Rows from block 5 of a small image classifier, named by matrix and row number. Rows with one number belong to one channel. Each number is 128 + 24 x the weight over its row's rms, rounded and kept within 0 to 255. All counts start at 0. Numbers have three digits each.
Before each channel's rows are labels from the 100 images, of 14976, where the channel reaches its highest value: "lies over" is the class under the peak. Only what is clearly more common there than usual is listed. The data: drawings of small networks of dots and links.
# convs0: first 3x3 conv (model.blocks.5.convs.0.weight, 160x160x3x3, each kernel summed), inputs 108-159
# convs1: second 3x3 conv (model.blocks.5.convs.1.weight, 160x160x3x3, transposed, each kernel summed), outputs 108-159

lies over: dot
convs0.157:142116128125162125105127130148125109134113183096189099146102121131102117132127127123105130118140086119116087150094103113127105113152131176101118100131123079
convs1.157:088150107120135146135139137114141090151090109151086127093116144135143096157133113097130128076118091147110118096108111142123145139137134191122137112164137137

lies over: dot; link
convs0.135:108120126122110093144098145147133150164155124091100167143138116108149139122105095186156151074144109163141134097119140124107116175150130098137112110094133181
convs1.135:147123110107145127123123129129069112128148101088098096143128117125111142096101129050135106130053131121126127151101092092105120111087094143139097110155105116

lies over: link
convs0.91:124139166153127099148140141124097117127149116129076146133100138120143140152135113126146113136105118182130150114098153129137081089107121090137132141114159172
convs1.91:150113117131105122132117125128126143149156122108168077140139153135118093056123111070099126090107102107117141109162104090120125137113076153156107125152124148

lies over: dot; link
convs0.155:147162159110135101132085106170101101180117159112147151134157127110098104133138087106159145148146137101142099150103120083113146150160128143146101152128137110
convs1.155:103132136123135124123106131109109103114114119131097151130135145120137127149150103067148159107119098168144119118117121120111173160132101190134125121107147127

lies over: dot
convs0.117:111110105107101151103124139131137088084122127139129105129110100131157130101107158114128113135118124123105131121130123070098133102087115132096066122054113058
convs1.117:128117124134100097104143132096111132062189139125160149129113126174124071095104135198105102123155132129134117115125146149179104149115113139104140083111117130

lies over: dot; link
convs0.114:124081129183123131066147118129104101123094113115115119144119143141147133147168121103105055131110103185105124118138113158131114104130084112110125107098112124
convs1.114:123117122093118132112097107123103139105103125138112081095117121124092134107127130113090109136112104083099127137129080145096098090119086123091089091116142084

lies over: link
convs0.118:126125117126136138105114113121141095139118153083159111119145149175108154117117156133113155157102132133136119133109109147105170135130122089134148109164092063
convs1.118:109147105152125138158134146102122101156081095117138121108150131164141156151116108111148128111150134147114130117130106151164154130125151150135115163191147162

lies over: dot
convs0.21:130083162118124133105138113129116132081133156123122126168093100148112116109126155112095155105135118110095107150137143108107111130130140126094100172111149129
convs1.21:146114123125126120079139119126136140110125108095120109127089151129113112122091125101073126108139096136072169123138095049103068120128119124070128115166138133

lies over: dot
convs0.15:145151136107158093139116123177095123153110142107144155146152111077121138143124118103166138158141136116146104111108122092106151161158142127155138141114052062
convs1.15:114141122118147151117132121111117131149114131120099144112140144142148108160136097091152167099117102136131128121108103131116166133153091190128119130096134101

lies over: link
convs0.42:130156167138092145135101114111102117194147186140111144111114157128094115123126101095120105108147087124121121202078165163145122113147130176114144140148152096
convs1.42:122124107140090079152138129111103049119155099121130121124158120123109113105129156118133114112125131120114153074141142142136123144128129074157141129129144154

lies over: dot
convs0.51:110126131104146074125121106096139146099131082136080085136140114140145133120071092129133147111123113109108169077134069088160129109103138127126091152122101115
convs1.51:125123107126102149145126133144147151162099155107161097152114104110146100123106086118124150138145142129112088150162112134136130133123121174121170133103110143

lies over: link
convs0.103:136094131127088128103128148139140111117141125092119144128139137103149150145143107100134138169107155107134113109134125117118126145114144074125125100124124153
convs1.103:111104108120104116145150138100106077202132127114151149121124125126139167113112133132143117065095163131100118128102127132168136120116117135123129171108106111

lies over: dot
convs0.107:115147111116076090097101097158084158111126123088125139118151147081097067144142091122128142156126127107150097129121117099150143127166159090145110116139114110
convs1.107:123125104106118147104106105082109150105141116141136128131147150095108114132104116079154137114105115148131144132122098106112161121149074156115092109122119080

lies over: dot
convs0.154:144086131139143091113116098149114132151137165119150121134120137126106102150150127121109134119105132064129075123091147091116072108150111147099147119127114048
convs1.154:112132083136121135099146101131105120092166115130100159084094139127138084140095157193081118133109126147118133117133126135147124129110123130076116077125126125

lies over: dot
convs0.73:122079114128107131088142120127114095122134120139145131114084143107123132101135135102108134139111143122078108114134149044120098097132132120098102130072105063
convs1.73:129124150126151137098125117119097144142210142120128140152097145145131128115108131210076132109135153114139129143114125143141076138131074146060097111112108120

lies over: link
convs0.5:116122151161121085073136118105145100123147125119121124165167148120152172122089099141138112106140121144120157103105178113124141169120117107139089115114069109
convs1.5:114114141115112078117122129146091111141137123091146101097119119090110106144111092124090125158097107142132101178117078114119126127079102160099138123124136127

lies over: link
convs0.63:117158083110132152154137124101127105126123134142109120128113086148125103088131120106089149107147124126114080137099117158131090131111133141121139120091115132
convs1.63:132161152120115119163160174147124150136058102162113165144125154128155158145171136069119154114149168115055148139138122101134122156113130146150145111156136151

lies over: dot
convs0.74:129133137105142101106109121066106109082124170150121119108107132144114074093101066140116089153136108156127115142100136113111110138129092100112144105122143174
convs1.74:094118156165099122136092124129161108121173138100177082106179187149111146116100118099157109116125116103141180121152122115115158107165100154169101131162134136

lies over: dot
convs0.150:124105121137147095106125123143126149098131103131122145134084148110122162103098121137116141106125146121139114119115146022136151120144114034111112125136085133
convs1.150:133125112112141105067126144098110163118122151111117114116108081117142111142112153118127131123140101149111162153110126112095134127128135175102112100123117117

lies over: dot; link
convs0.57:130095123170127153089097086118120066102091126114144106084090132119076124106164144080082199168183122112113114102175137155121124118134151131075109132098137136
convs1.57:129118119113117140113104123110096166094103134135103101096108114127101133122121128132076098134125111077087124133121062143108101058137100130090074097120128097

lies over: dot; link
convs0.125:118110092112143170158117083110103120113122131157115125128117108150115106105112154099079175114147106121097093143107086146122106127102155141116138138092099161
convs1.125:124154150115118119166147160140127159164032112146103164127119151117116149142147132043125150121152136109047145118122104106111130140099134141135138112141129154

lies over: dot
convs0.106:095128103118086093080104120151104133134120126104124161134127138117139085148106104123126139111119120143148100118128131108111127150139155108107116109123127181
convs1.106:163130117102102112136115131101077126100169103119132108156140121130110151101101121075158089113061143141130180142110118117125135115117110117132105105135143100